{
  "dataset": "rendered made-up planets",
  "crop_scale_min": 0.8,
  "horizontal_flip": true,
  "targets": ["kind"],
  "num_classes": 7,
  "mixing": "cutmix",
  "label_smoothing": 0.1,
  "init": "kaiming_normal",
  "beta2": 0.95,
  "learning_rate": 0.002,
  "max_precond_dim": 1536,
  "adamw_lr_other_params": 0.00098,
  "batch_size": 384,
  "final_lr_fraction": 0.05,
  "warmup_steps": 1120
}
Rows from block 2 of a small image classifier, named by matrix and row number. Rows with one number belong to one channel. Each number is 500 + 25 x the weight over its row's rms, rounded and kept within 0 to 999. All counts start at 0. Numbers have three digits each.
After each channel's rows are labels from the 100 images, of 14848, where the channel reaches its highest value: "strongest on" is what is common among them; "peak on" is the class under the peak. Only what is clearly more common there than usual is listed. The data: rendered made-up planets.
# convs0: first 3x3 conv, stride 2 (model.blocks.2.convs.0.weight, 240x128x3x3, each kernel summed), inputs 0-127
# convs1: second 3x3 conv (model.blocks.2.convs.1.weight, 240x240x3x3, transposed, each kernel summed), outputs 0-119

convs0.45:484499475510492487508488478488480510501452543499547543476469487489505500475460579478502490481461523497516481477532499550488501536461522479499502518490482510499457519509507479482465525488552501485499487516483497492495552516466480518520502508491494497504490554536524482497483524476509406469522520467507521470520502522531512494514493519467486488505476488454531498493509448510525526502509
convs1.45:465505510520506504491533486512512488469525468498475525488456492509511485508486509482523571589526501494455491516487523501494469486516488483457451525536506499567503505510477514532500514496452468472514492495496507462500491511507508455518503502518487504475457516512464476506532454485496512509497506508521512519495434490509538489531478528488485473568536512492510487
strongest on: cratered rock
peak on: planet

convs0.102:489464499509500498524482502503510483498511487530489494478487513502555469576516509468475503479499482514523518503480482466510475484495505512517456547473507509459525511499483493501537428482519473510487563493459473548493477482557506489507493528503459508477515509483529490520490486468445499515528511503510461507504538483514466521470490477484491539519475555506539495482490546512519500532504
convs1.102:524490464471512490484521509472555492483508513480516512567523522502504504479481491544523470506511502512510499465506473450519500529506511471505490484514510472521486530508516498461469479451488514511472498513500466520536505492521501486502471517520532528503504506540507525575492518463518500492486475491508566508509515518519515475490481526513506565456524493492498505
strongest on: banded gas giant
peak on: planet

convs0.189:488504519464500504506499510498503488491516521526521500522527531509529487524500483473498520451480495516539466491499535527460489496511498507482506488499518525489575494534524488511509528504524522463516436564572518530490531499491503492513480488526446474420508515460506466442519527480501512492468497498478488496473497483518504504479490523468515465510449524499482542503491476516497494512501
convs1.189:512485497470516501527518548509527479499505519526494509498497523474488497522518529498484504506504543490502495467506480421541474516503495488468510509471546498506507526469466509498515510497469499528455446499475475486509508524504488507499468470509500520499504522540481487485481454542508506472458514471536527513492503430498501506481493483483514536503457514483477455
strongest on: banded gas giant; glowing rim
peak on: planet

convs0.191:541487512508517512520508473484508468510461491513468522518509470480537493498484592506484522465504476525472504517527473476500508497502522480491534496501474494481509481500518496525548538515470495509511480496466579508521546542469499514526513513486529523538518524502515464485525527498500507488477494467493536499562469539483473501501521476531488508499479514533534520500492566514492526528503
convs1.191:513493481502496527524461467481477537528524515513501470518518511523488501470470506528481524499531630520516485509475503532482533548492527447511534489513496497507511502535488533517501461479480466485492536504522500516505537524543474502516498498508499532478501470469496523481507508456512497503487483476547553470510496502491542527495490497522480538432468490498532475
strongest on: cratered rock
peak on: planet

convs0.85:489453493474473529473498521510479505546463497483472472467541537491438449499500530501525488451476497508504491486493532518508504488585496497487492487517508490454479518513508460499467472541510514475512492523523488522479468486482500497519539500468512533552529521479552508477457501503512505521541519529537495512494489494553480494490485501534499506510520490471508484491465508472500465476473
convs1.85:508469517449522475486503510458440517509528514497499506548526503482524459488500487482515502508521499520471469504460475523503513551543493504506487514492468470519503443487529446506511504508494523480506451464512437510505534469522502478499532510463506488510521501514540497513550520506478485472472514505531491504513455470502462508510524480502498486475515532450476509
strongest on: cratered rock; crescent
peak on: planet

convs0.19:492515498459494547506509482525524503503489511520527510482495490548519542481470519462467536473502507485478502499518475496512498533502505519483529469515483489525541485511500470509465481502437517490508487479484516523496515517446490508480488475474481493515465534521500505516498473475528514495540460462477487480487496536533426490487501581531511494521500450523505530488500500516428494528508
convs1.19:534475483495454511518488483510539499500446472507531506494459487507539500515447528435509490486497475488498503494491533513530494490529499498439476491502526498437503523502473498522472505541482460493511467513527509481514490520482465528549480491486515505525467486445487502505520485468498495510511510534534451501506482523528492496470504495502527473465489533509520425
strongest on: cratered rock; cracked ice world
peak on: planet; ring

convs0.225:491532463501507514491502490512493497474489507499501440521477486468530541474560503517537516538521486493499508509484472482477516478481515477496493462523525480459489475499490507485467567494502535483500522525489539502506479473517497472494452477501502532541452502519489542522570517482441462486483484481507470523490519478481491513510509501546518494502481499516554494479494463536468480484530
convs1.225:538519536540517516511444474499481499521492538498488499490506517534507496493493508495501509516484512528503505536471496484486480506465513528527508535489427510447492515504531523477530480481511496478512531483487493502502466490485533494523542467506519498459490534526523505497522491518491531489502466500481475446541489473487513457509473480490528496479527494499558501
strongest on: cloud-covered world
peak on: planet

convs0.136:497494503485485517495479507488474496512484510512491501514518483506506502494531493502505498510492493492488495500492474507481517491508500530497477504498491530491626499493484504514500507551490498618517531504503528517490512471489524495494497522506501468464523501496500466488467487474506498501514477509487497510499534499559496490503440516485507520515493510491517513505509532505489605529453
convs1.136:486468517534499524485458550506473521515482510485513470483508527499504487515494507551460515468482499526499526486501512461522509562522519524497500467475509530516507472515499515454496518493493534515504480515515468499491526510491497546476493519520508535481469500480496481562530514462522498489475510492484485489508496460524489486500523505474545559536485473493489526
strongest on: banded gas giant
peak on: planet

convs0.204:541548502515485477510543510537491493497496521511464485516527485509494496483546513475525487491518540500459511515518444496517488503522503485514543490495487447507511510515506451488503487515537525516496522491453497544501504486454522501499484468483535490526497518501518521514512480493524494494450482402488472516520537541463503450493499463488550482479506490471518518515487509518508543478486
convs1.204:483462496456502506519491504492508473498492451542544516448491488493489517538483485481492517507472453511527478481528505499496497524486497507505536504521502495492488528488492485491510503512513494507505475502500518484540482469512493472433525455498484517499526515546597560469506504487486496485510526517524526541465502551507494519538505435455496509477514518511514522
strongest on: cratered rock; crescent
peak on: planet

convs0.149:490523498487509489495500502493484485488498516522544513471507513526519491511539571527530502492492510517547490480509487480484447513472510498512491528510502510510512533490489464502468460506462484508491518478506499489489494531549457508499448531525485514496488508498500534478508504584503488474483493452520548502468467488474510500432535486483493498484503470488511505481526437456462533537483
convs1.149:487476513534515472566467510563436540496496543517500495509503512496487497493490520504498462498476483482499507466482496514486471493500532520494473516490503485474496497446505513503522494518514484495494448516502539508526490490519489496470510545534507520516492489503448507479488499496495452508504520497505429492516463492494525528511448463504548477487516495506536524
strongest on: rings; banded gas giant
peak on: ring

convs0.46:485490475486500476523519449505488501489490523512533511568509491490447482498523479468485481432542502515504514503485538497473503471505532500491506492478496518522461526505481471497527509531522531506504538537490497502476481501510508486510487472486469492504520502446495499497507506561482511469478500503496500491511539485562550485536516444518474531423482536489493503487477491467490486504542
convs1.46:524521562524466533481565503504556527490511502504475500514488493499527459504498442516535486503507512513501523506505505525483525500486506473505506487431489475502539495513452529504512487514465470491518483498491509506491494493486490508498483482483505516503477506547480467484499493544514486521475471465551517514473497539531551507509522506459474522521468499493475483
strongest on: banded gas giant
peak on: planet

convs0.221:574491515488486514497497548520548485515425480508514530526500514502467458480493583498508543509519497451522501503500480538531525524460456514482457521554478485504462454510474503499480488506508499495521458489489518508499482528508489495490515495481467504579490499514503528463492488507497492511499508464487496496494476542494501517503489504522505508519504526489494512484537496472519527513474
convs1.221:502552494521468480506484451514483502496486530501564544465511509516530465541490487510491485532475505513530530499504499519499496514528503492500466503477481513528472490486442463542509480498499558538489456477489505514494489511505456546525521487467465513454543497489471481484493527499504495483462510539480498496450476494534520504502489470514499454476487483527508522
strongest on: cratered rock
peak on: planet

convs0.216:499490536489558505505507456482485479501519505509533499484558487468559468482458517482534489473476510502502536515497501472490503497508492471488489532478512477495491447539500527492489505506492480472497596504539493503489499520476532472509475492471488483476504491474477489469562496492490495528504504496519480488518538471454505499508490484462532472479475513508533503529464481551546517493512
convs1.216:507453503556466508456512481507504495512454451534488497522596504472528504527471470478485479518521503513501547500474497503486525484505490519530559482489494530484502528523535516511493496543506487488503503482492461454548478521537501481508496466460494486526509460499506546518479492560533506507501497504468515503509467476497534509513496501481495533525490511507479451
strongest on: banded gas giant
peak on: ring

convs0.91:513495497494483554520487487510518495477436513554487478559524539495502488504496483494490528502506559518470489487492474493532541511455508470506497478503500497558584512485498502523503483480457491531489537487504492465509505514437522482470452492492486490533529499496527538513522514520529519513510519462508473499560497501510479511520526479532475493498500516504523460495501491480505495498465
convs1.91:489498487494556487506536455525470521509488515541492520547508488467514455469470484490498545484516492486492492505500483500519531554495483478510478492524473507441531502521492528505504513507470505518478511517513508528482443502515449505519497488502439517550461483490516485474505501538510470502485478489459512519512584501479500548496531515485467531536529509472478502
strongest on: cloud-covered world; banded gas giant
peak on: planet

convs0.200:523531503496497484508501505485480508471501472472501517511468504491464509498533605522458504466505471494511508529493507466495465517552506470492496528522515503522505489505514535497500479493519509495531505488462465509502512517492527442545497510488541499510529502490503522517509504469554513528472458482499505491459493486461482490516547533435446464503469510486527484494506527487514453500509
convs1.200:500489471515494519497496480477542546533522494499454522507505457487527531473479521502509509547487520522523511483531513484517484461512512494521500489486521493519513488517478503450531509498479500511488444524509535505476504555512507498499524494554538500514481467516515470527496490397531501518499501520485467501510537547505533501520521533512505416538492531482488459
strongest on: cratered rock; glowing rim
peak on: planet

convs0.150:499527502513476509505517490526520527500428483543493512511484504483504542496492486503469451493475498514459500517553518479487451495540497517474506516498463499510523460498563501470509518454483539521513479509499552509509503485468526479476488495485511474504496544505470501461508552523490497504505514497501489505504488531603487487508468529501524479542513529488466495491489496508494455511489
convs1.150:489507520460528499523509479507451500504484490509513496510506513501524447484511499496450460464475497463502495532518487490486512507546488494484492470468486508491493458542555511508536476483521572513490509479548526493488519473504538448515507544486439484537507483459573510516518493460480452512499509476506512492497448494498525495514498495475500509499472511487483506
strongest on: banded gas giant; crescent; cracked ice world
peak on: planet

convs0.164:474504535544511488541498526536499460516556484585500497488480489500479471506485484446486487462474461442494468494521488490486470496521469498507484488499507487481497463520455502494497478516491524468529511488507488505501535455507478525522463446498500501474484526476446524491496516522485490505486475539524499494500523516483498518486504497457505488505552479507479472545530493486516464497456
convs1.164:489530549518526521474491495530503505513485472491479500482502535506483495493530519465485514489476551486499450461488507493473454517506494501513487429442502511437497519474477500525516493534496500405552481526499509492500473467495495521517491503519520500498503541486491512472504470490506501507481501499516515500496477507485520477522529492459498508481497521498526539
strongest on: cloud-covered world; cracked ice world
peak on: planet

convs0.206:511564482472521538457541523508501494464485468511519515498522488467557492484547494499497511510486529473581482492508509518510536533505501458499521523490516524484469495500511492528525500532505540476509461520503414512513480529509525511514489466525472453487483485534477500506536495528523485469480492493538504514488518475481466521477495512472523497472479479522491497459497539497502498524498
convs1.206:501473522525502493526503480492540493471483468500510515479488475483475526522488528475546480476513487495496492505511514494503501455535530482506507525486518513498495469520514514454505507498511506476470503481511508485504527534510504554493525483486487496469473508548465451480502478470479442537509496508460495504537526486524502483492504514480484513487473480473544496
strongest on: cloud-covered world
peak on: ring

convs0.158:503502495487512405512494463490480517499509489455468502515542476514422486540495492472531503500506484480550539484519511474453462527464533494460527503494512490481498495516494528497518489529495467481492495475543508521503503534497519487498442489490534493517517557503517485502500525567526499548524518488516508480466510492497505498481537485505478475486473533496508489488513535515516495505513
convs1.158:504489464474501506495453530491513525516525456520488477487517498477477512479473522478459488525488604506504492477477494485505500509481528501520504512509505522486529539482492505483498547489497465460509478489492548483510487538510503512464509498493496511500526478503509538502509524510461507558500482442479534502500500484493554485510576541495458536492488493459500540
strongest on: rings; cratered rock
peak on: ring

convs0.55:552475491500525503507457515509487488515540521496471505518517504502496482443478564492487487491517499536487495490492495503507463515467477476515493490516513486507457503502520515489484504496492539408518513538476532514513488458507521497533472481505490514518510517497508520497486521408457513496508490455502497511500495484409522490520533478508505509481511514495518505529482515485491478514556
convs1.55:479532488505490504490493541448523490496482507491515500468525501470479504430518481566534521554497513524515491494529497489491540478504466509541552519529502510549487441505514500517481526498500504533471481530507500519478512468508481503507481503459484510487491493496462480447503513481486550510479490492512509517463487532490464492506490497507476436519496517496479502
strongest on: cratered rock; crescent
peak on: planet

convs0.13:482524511492475509538482483499532491449520516503491489456510484482464510485480506488541551510486490475506492475510484523477487480467507506502477485523473465521530459503497470516475491529507480516504455500496471500529489519487493514502503484462468493515500512536509493512508486590486512481477479528535533486468472499505480508478570506494496480509462460463490476478545484526522581470518
convs1.13:496520510501526526539513553558420503508523420558507497467516487479499476498487478476520490482510540497509519495502486505497530478523503463490512472514501522510447501484484500486480499476512485473585551494470504492489493516473541480483479528518472495489496489439493557511528512497511479474510511509515498488496519488508536528493539498500509487495500499494461492
strongest on: rings; cloud-covered world; banded gas giant
peak on: ring

convs0.187:496502511501493516513492481517492484481508517526459493436483534490510436431486491501508535548488507493479479502539506517560503514492491488528542501477508478482458510516470523501539528508542520519525509474502484506504556439496513505506509515492512531518470527524485497501516484449563492505513478485519477447494468475468495470514501492512515513524496474497519510455491510464472489522464
convs1.187:500480475397517508475460467503492500535437500500495517506502531527508491485490500461503484461508474460517527505525498506515460498442541548522490479528495502504478534520523484514500505525531473530506474491473493498509520467495498498502507520510474470481482539506510496477492470497485461504460504501505532520513495501512479495526541488514503465504512548549465482
strongest on: cloud-covered world
peak on: planet

convs0.163:500496478528500506508527486487518437509532495494513482550508471484493472468503497455464482484507462511453523485509472490506527453510493477538480480510519495494506508519489480491501406493488488527471510473539532478495528524483512528501480485472492509480443520497531489482476505450520521525476464412485499506525526529519518519506530452515527500509479479517523522494500506514481513506492
convs1.163:459523492526484496475520477478544504514499525491528509522487513540502495484518489482448513471504492452515506471513536507538542463482496491550485494550513494496458486529487466518474457516496498497466508521507498501496493514494462479539461525516504499527544516477516559493460522475479454512448519504508496476501477492525472521496460475444460559471481560476495468
strongest on: cloud-covered world
peak on: planet

convs0.118:501493533502510504457535513493479466537497515475470441498508486490524485482523502452506491508503501477572538516512488480480512496512470510500478476437507455506585534540469515479505473519475450469489516543521498517521519563500500487473504532496485506523496536519503476538478503524476473488516473471523528509493500492562524510484513513524492474497500523516491508494516486489491523503481
convs1.118:491579517533486488513530458517484505517499508472482507515502447482501496509497463477439500464479480499502479501495514475464498493468481519476508490479495501580511570509496499572492490492485515529512476462457473516508511476479507497573477520488517486489495501491506506499482451493512526499510480510442495506520533470520530511457554490511511543513553484504481480
strongest on: banded gas giant
peak on: planet

convs0.83:536475495476496481498493498521506560514468490501461498529512500505507520496503499484507498580490488433538481493509491497480452489478502477502531447514503463486463520563523499520530466485499493458478507522535503479511533470512517497504509504500516497520496499562497525507521531475470525507492492512498501496447516544444508515542513522486500502505488532473483508556467531513466468504497
convs1.83:542493471505500491494503481476553492490515481564482490525519498487520554502460543549519485517459487443484508500519565540526503472483487488495493496524525508507491513482510511466508466510499515506484500525512513424524497509483483490500495509512509519518492532509530492522510538543505487501505447504481514451494515507490456486455519471527480468507493530521510472
strongest on: cloud-covered world
peak on: planet

convs0.173:452486475499487456504481482496545469522469487507497525497496493535517473464477501527541592498498464506481510519501504519521507518489492497478491509516514560482534545447450497519478496485510496488525525484526524518479520515462492521466494491500519504496455466527505480511513525549527466498489517472558493494500463488485445513479555495513499538507493477529502527485499511490484510498511
convs1.173:514482523505476469482478536505444498499501487520510512497534488501474503498560513500465497546483462507477496477515510482505499493507522515495474491508521494490473506510522533531506482488501475473409455487511509480478503501490488505484507478500485490511495509489479604469500524560460470507481525503508496489456466503503513544515474534521554498480526539503551486
strongest on: rings; banded gas giant; cloud-covered world
peak on: ring

convs0.32:504501513497509513510508472490521475497474507491484495483484522496519489475492474546538556482460470495568502498500491478495482465473520513500533498537474475472504531498501503521491494516485476541547496479540540470497487472431470472523498525512500468490470441505446485533505534519533448531495505484568492527480510472466486507501562511501500490473491494473486505520508483501484503507489
convs1.32:485505508456496500454480497517512493494521465528540494495445479482518475523515486490495509496472473480477520476513497479501492522524499481488471497496469530515488508469490506525501494532465503525495525512483465466481494495518539486550494501515509499505520491439519524459552503542515521490499497536515503499472463529506542549464467484495545505480521535501501539
strongest on: rings; cloud-covered world
peak on: ring

convs0.147:500506490518493530516502514544507507513501478525501502531487492486492501517550495503533468486528479496507500504519528502510471496502454511538489512525529502499476470581515480484437526532489517495475493494495467524483513502509507506496505471462498511570515512573491487497490465480431513519527513521471504499496516528467512536482545525462467481521488512564500517472499520531540493492481
convs1.147:516559520486471513549481492502527519445551465501518511462485472501474480502464483531469504495515510480475483487519518489519451451486485481489496472532474505504492500513467492436519475480522515483463566510497524516467494532529531518519478503555533521532524538491486493503500484507488489509468490495494504493491478526521506563532496481497507568523505502501462461
strongest on: ocean world; rings
peak on: ring

convs0.125:493510488499521503526519529506502438508525480509464533477502450489473488516513484504468479547528492506490489485488495479492497531459486518507484509495478496472503503480485465505507539504511454559482492517469474486496475507521494507496472507535462438525517521370493507510495451490473484493500503517497491511528498506496481529518511500501515502503473480563506526489508500463509525483477
convs1.125:471527486492492560517536491493505483501481500486507533499508492534495506504479505498509514486485484477515536497477490572491522545478503487475517526515500540454467449492523486496499482508502451482521522504471499458505479513466488530518503549507483498442508504499501522534487505478495555514519531546532461478517511499474466479509483537524476494453445527512523515
strongest on: banded gas giant
peak on: planet

convs0.31:511435524465500528506517477518492475509497443523538481516511572498522505485497474501497498502516471510490525527518537520495462452522512537495482474505517541477562509517520520513524519517525524495499523522507493497467535509483543521514497521459541495504506484500534484500502539485511496458503469464522506512503528492540515481505466474479527499480503563526526511505456502475479456523467
convs1.31:493488479452452493493486491434529515483484477480519483495539511475500518509509472485492498495495424493489498522501510466462532474461524509544504521503517508455519459501535464494510510508494508492501496511514488480500503497512490495472459471495492468500491460470483463545478516454499476527467485509487514514483446436475532501482471523490523501510506517495469476
strongest on: banded gas giant
peak on: planet

convs0.160:456459508472514530456529518513495499521497499541537524533480520503506487491489478469455532480495492493475513483524522469517482501426505470513580467532509507506482500535465477493470494499487517478482456494473472487454507494461511496509506484494500464448485515487478502499489456470507505500489492469468491517476496511451526485520527507503537509489498491523503580511486513512469491513469
convs1.160:452516480441496491475510492538537493482535493499486515501492488518516509505565523457504503499514470488519509527508516539489453544528506501445502481495447520454509505488480484554508461508482499498495513506476468492514480483490461490473494493511453520475507502510456497517459490477497515498481470493469466466520495507502481535486460519465494486480469497500493474
strongest on: cloud-covered world
peak on: planet

convs0.175:498451493480529470561506478502499537485497492495502504486490515525520518477557492479452480499488505488483481489496517505487544476516496456473447539523491505480552506514493527483489466485486492454467487512511546520477494451495492502494485508524496497481514508477542477507530525538506491530517497478497485478478485528520517437437502505513505546511497527522482491475503426495512462519525
convs1.175:488487472496498498540505499503474513465472526493511487514481472495469485539507494439537476491532529544492517541517502461493500501567477511497540459483553483473524480511499462513483482510513505526525489508499490515503487502486471523544502482499506511531519491534457500464521524463500540511487515508535544487508479505483485524522528484525533582522545490500534511
strongest on: banded gas giant
peak on: planet

convs0.101:471514475499504509561476516493507483499490511506496514492473515510463486532472564509502497484482492513449484464519493482498507503511527514489492479475518489531456470489548494479496525490467524468535482509476480515513492480464520503479500492528538571531504514501540505528513535546475534481577526513513501471467475431456535496488498483540504520510498481511532490496476511498507521496518
convs1.101:523527505488520501456471471487522510484498536492496466483501493500501493490428499575508502494496559503494526488515491524508510500500508488485527488481518486504500452493504463534508483568482412498503486472520466504498514534505525487476504491539525457426524496502494506477461499525459513481521492519500477486501489493505478465508500536478480541488533501507493515
strongest on: cratered rock; full
peak on: planet

convs0.193:540481501519478571493538494497508513447470513564515536518492475515491499511481488454499472513480483539554478512512513497454492543486483540460567488495522470480527506501511487517530546501513506494488527485488511491478487503557508475494491506505469507509526531518506487515518507536529473482488510461494511516528489460498460459498480518503458493482546490520521505460515508489477474481503
convs1.193:523511458436543505459465473527477507475480475519493496555513511523497475487468513499442483492478459489491515535511487492476517507519529514530523485529502498470516511456472497486452536489496517535514544536515484515496493495466563470463483480517503516521525482505437477510502498470518504493508484477543525503507493508526473460458515498471497504550535490484584524
strongest on: rings; cloud-covered world
peak on: ring

convs0.188:476488466541490530483500502554518513499514446509495509496541503514515493546564517470478508476529503493516522500489510498491500497488491512531467473502513586469497475514481487492520543474465505559537521484468480492460507537512481465487486527499469515450483536516499508473467498521536506493486494509503502517535481482543487509482499508466496570520513495477481517531519501536489486487519
convs1.188:451492475443512504519464536546494492496496478501483473528477504479512485517510499510539507487508543511496504494508513481449495546496504492530456515492479526524488493495511500496512480510464554513483495494481471473500508502560531526499505491471463520470482500499496446543488500503515538519475491450554467484500561446513533459511499510473485495502540490538551568
strongest on: banded gas giant
peak on: planet

convs0.89:513463516470493448485555506518480474492500477536517484500496517476497496506501525517493525511475514513492472484476487506486475500530507507507531485554535571509493504518500485500472449483508506510467504521538498525539436532461496510491499467456468473516504493492488558540551490524488507477501492525499504484458469523441518481547509517509533509476497470481484510497477537529463506517488
convs1.89:530541495466519489484492474503488526498493476476492508517521479460457544529476491543518507478531515537476473492480479501511490489495513530504499501512475489541511484508492491532529485504545474495479492477512539478487473454430496512488522505514471487508483440543518510506496470492558475496509490514504537502465503479482507493529539514540522481463468494480494507
strongest on: cratered rock
peak on: ring

convs0.1:527446528451483530501513463483522493505512486467476490502513508496501490499483538447505528464487504490507502479505514550445537497502515511525552499489488511523491484469505540520454489476487514511486511518507477526504489504540499515505499478488479444522497533505488500494490437408487499484464496521505505480508462522476503495504495490423490501475530460481473531482531503503504515474502
convs1.1:474499471487487496567523508566525514512474477467489483490491527497569484513502496523469497529484534479488487523499487485521500492478529496494520495491487487498495467530513535499479548501467507496560469501496514481490517495465475504495503480495465498514479494538523507466486472522503520500469492492564518482504497528490515528531493469483493516490491477498578517
strongest on: rings; cracked ice world
peak on: ring

convs0.227:538479489486478483506516527492510559494570517501544494500492487527480486480477488474524478474538491483453525514494528502512532504495467497565497488482479506497532530525496461471512475520489501490498583533473472488493516490505504517492471466541508469484511569498476512509492467441481494522443507478493469505500473494509511516538506460496525491477489524494484511496526497478508472509479
convs1.227:535504482477500501508495490440534539491501462500475513454484471522505495496554486494499443549517492500499487478488523491515511485500462515540522487507558488503509484505514502521520556476493467526570491497471513516497511480489450465466494494521531517504483510462460510463468491498488494507497519513472501518507502510512496488519479493484513516490512520488481516
strongest on: rings; cratered rock; cracked ice world
peak on: ring

convs0.51:496495497498501509522489472482500509531505543503518510500534533486475506573491498506511506482497501498503479472473475495496451503505501513514506491492492516514515502504478494500503486493507510449514487474484462466489512467522491476508510515525509494488544511471518504493513499485519503512496501468524472490504523515600479488513520504523484635483504496505468499499458536471501573489498
convs1.51:517486484447517500482485517494493490487488474527506502546514469481537506485493508528476487486503460485485518493485519520511473498524475507520501515540541514505537527498503481515514470523518509482491486508525559508550480483527508496508492495527489509525499542492503455603509511508510606501476506474503537484538500480525492514501521508504513493482476480497540535
strongest on: banded gas giant; crescent
peak on: planet

convs0.214:500463490501530508519523441506488527516513495510490471508502505510489516552525554509496503495524522481532506483489452490516482509537521518525488468513501495456490495467507500479442440524488490516513457464512491489514486473495480513507521497500504488484500469454471470501484490453479540502438481520464492480488474481497449474463495507436536483460520481507516519478488559489474509484487
convs1.214:464469555521498511492494481480518515500470485509512495529525483498468508508517529523534482515500526482492483503500514505488474489501528469510454503516462497526513500522512550541475473514498527520485490527467546512561503488488544489528508501483536496460502493516526471493523513526485490494480515499473516507538468467502536540510477510547517500474493472514470468
strongest on: cratered rock
peak on: planet

convs0.161:491518513459501496507523555466501506477502510499470511515477505513507504505481486492523450460504518523479492438506495516470468513527477477519499493527531534466483560473510466489498513499513500526494572419511503515501510500473488473532458499488477512486504550524498498499513471495474477509495483486466493482472522473500558491501541504517517476496515519450467511490538467487477458491532
convs1.161:543509493443497472506518468498445461486500491516501506510454552519488502546516522484489506509526467484498471481490545481494445470536493500498472498486502520527493512556528515471524496481493486543509502520510471479543479521484463506533450508525475486532500518486487503512502509519497482528505493488483523473481481475479518490544479496518487491515478497500469467
strongest on: cratered rock; crescent
peak on: planet